From a checkpoint of a small encoder-decoder audio transcriber.
Training: 20600 steps, batches of 128.
Rows from block 13 of the audio encoder of a small encoder-decoder audio transcriber, named by matrix and row number. Rows with one number belong to one channel. Each number is 500 + 40 x the weight over its row's rms, rounded and kept within 0 to 999. All counts start at 0. Numbers have three digits each. After the name is the row's rms in percent of the matrix's.
After each channel's rows are labels from the 100 clips, of 14976, where the channel reaches its highest value: "strongest on" is what is common among them; "lies over" is the class under the peak. Only what is clearly more common there than usual is listed. The data: Morse code for random letters and digits, with fading, noise and interfering tones. In brackets: how many of the 100.
# convs0: first width-5 conv (encoder.blocks.13.convs.0.weight, 288x240x5, each kernel summed), inputs 0-59
# convs1: second width-5 conv (encoder.blocks.13.convs.1.weight, 288x288x5, transposed, each kernel summed), outputs 0-71

convs0.133 110:564561482491430492488577449452525505405454499530413491492545526487618534524459506597514435570478508500541501573476527505494504364475552537416518507458507484521507435460498552512502
convs1.133 108:473473520467466502484482538455451530485553507530477501505479424473519481449512468427527521506479498489480565511523503464516474557556467442475547471492439563528449539546472582488464580533470512547498574510534465554459
strongest on: reverberation (88); speed: slow (60); the character "6" (30)
lies over: the character "6" (27)

convs0.1 107:492475467611548451492526465493510428512492508500494513505534447475571506605462504539550580513521441427533518495548552565521468467550496458518495460474562486531507491505531545533451
convs1.1 107:507514521519447481466483543528507480449502493452505447510439591448455459519558479482532460478505461458528470521469482475451538435542502481457500572491482481470481444488532472574509578503510456453542500514516467488482
strongest on: speed: fast (83); the character "2" (59); the character "4" (35)
lies over: the character "2" (57); the character "4" (27)

convs0.213 102:490464574483479494470521456509519570519577554492522452478497500456534514575514469455456483531507518444495523464495528497531547539523489475453400505470549437422444501440475534483464
convs1.213 097:537509503564450533485461524416421565495383453517493471447487503466406523500512477453458500455427557569506471498440479482463507470528529527520497527504519506527534473504454501432453467537575506450506503476502469501497
strongest on: the character "7" (43)
lies over: gap (91)

convs0.39 100:517459507429460488498554481507516496528545530497514580489518471417538518405459465545480480432539407496510477554471507496462498489490483477527495499514504508512466562507521487501534
convs1.39 075:560542437511498598477489491522526493513521495459495495532477506493503460522530526455584499500547549489515545551489478471515519510499483490535480502487514520585507540549496544543501560469570619477482488489550507488502
strongest on: speed: slow (97); the character "3" (38); first character: 3 (34); first character: 1 (31)
lies over: the character "3" (35); the character "1" (31)

convs0.281 098:477537492530475508548468476455466517468432476543394481545471467512492520516521530436491526480469530445524546507529549439551445537533535492471555510465429516496463517529489528535465
convs1.281 093:500457435543453495476464499484516527478546504507537498512530499477442476515506445543544530598509581555480491517441492480474549421513444491487452585565489459431464526470462443528497523466483497507473476561517516482506
strongest on: speed: fast (99); the character "h" (57); the character "5" (34)
lies over: the character "h" (49); the character "5" (25)

convs0.137 096:490495509536491577468502513552481448528471507482491497542534471457411455461501466522498481436504581510505509476532438581529499499475498447472516437504490505537440502481493557593420
convs1.137 117:494476562523455516427569513513500563513493522489543512516469490528490466530523403588466488526508553507500512484464574504517511488528475547584468462477504521463514504530479529506448458531470563511502438565452523516419
strongest on: speed: fast (79); the character "8" (63)
lies over: the character "8" (62)

convs0.3 104:454468472434486469461543489509476422482460465552495491542497405491518541459470471502534405504542494538493509505542501533530511479466574468466457501494444555450508466463477539481520
convs1.3 113:577430543475534563588529386504498541501469470496443487549508431491493547507501537557486547555503507444450547497561507564488561457477481502500490505548448493504510429469461495452457562492507488532455526500521424440517
strongest on: the character "7" (97)
lies over: the character "7" (97)

convs0.181 110:448499486507463473434473470483470491474486523513494469473555470441522464487457495528478426496461577488513478581489507510478474467480409541499564545486459552437472503487484526555519
convs1.181 123:553597437462562521505510534490457526502463550498559480483515503452539511504491487498530532489567468504524487504425458496593604502529457519536564547527491571511559492494504428473467510512467515470492533520484476529473
strongest on: speed: slow (100); the character "0" (64); first character: 0 (29)
lies over: the character "0" (62)

convs0.283 093:502508553434483502514484512490429580563502496509501499520518417521553498557399546487435455535433533438480512508528541530552471480492536438448516573529474542543594464509500494525480
convs1.283 096:466544566480542559506514494457557456511515442510443527508483450422435507527493531469581563527469548473520496493547433527538550480556453544509486460539513467425523486477421556391552497543453530510576568500491502461489
strongest on: speed: slow (85); the character "c" (54); the character "f" (49)
lies over: the character "c" (51); the character "f" (45)

convs0.208 104:545440505504497472508520557424471439487502515525494495477505509505582523518519513513488452475512567518498489578571442485493526529441527489506450553448470489514481453515459509401512
convs1.208 110:502487465569451517530528471458376563514487506500429455523506502433491535503444527385541439454485496551506409541502507432489549504436500557474581430489498571535552481479486523474462483560487531496583505482448357559497
strongest on: the character "7" (72); speed: slow (71)
lies over: the character "7" (69)

convs0.134 094:470426482441495519556581487447509538521472528483508526503474474541509528471517463518541484426531550444502510544524452459474507532533490473485522495546472557585474574550558504507515
convs1.134 084:511605550439535577534516547489500426546524534466427468433447530502457439517477488426447474518453519427477452515615492522549508410613505532520416460502475498519550523512491548512511505476499530485555503474494478576512
strongest on: speed: slow (62); the character "r" (61); first character: r (44)
lies over: the character "r" (56)

convs0.109 103:519503520433568535548491500449528470574532622513516502472509517466518476500532551479476456448532472500478491503541507425493464549457469482504472495471421506563507487512449496514547
convs1.109 116:494495423486508534508506466518491517537519485483503495480497491563513506497484447370456494479556579461430489455580518538502453549523499471444435483471485494501540512526473553546462480480532532487430514481512515520529
strongest on: reverberation (61); the character "3" (59); first character: 3 (33)
lies over: the character "3" (54)

convs0.106 099:490552508488485542435516504517426532543477496514528492525481477520575527503523534509499448502483535518522524532541503486488494525469529487468409540565532522493506515557487472473545
convs1.106 092:548484515508546508477504484495570448504527508527516516445465454430482467532542520416505469492487442498509433574434458475466524464457528509473467481502444481494486519521516480501563531510456485525541488473472457444555
strongest on: the character "7" (50); first character: 7 (32)
lies over: the character "7" (48)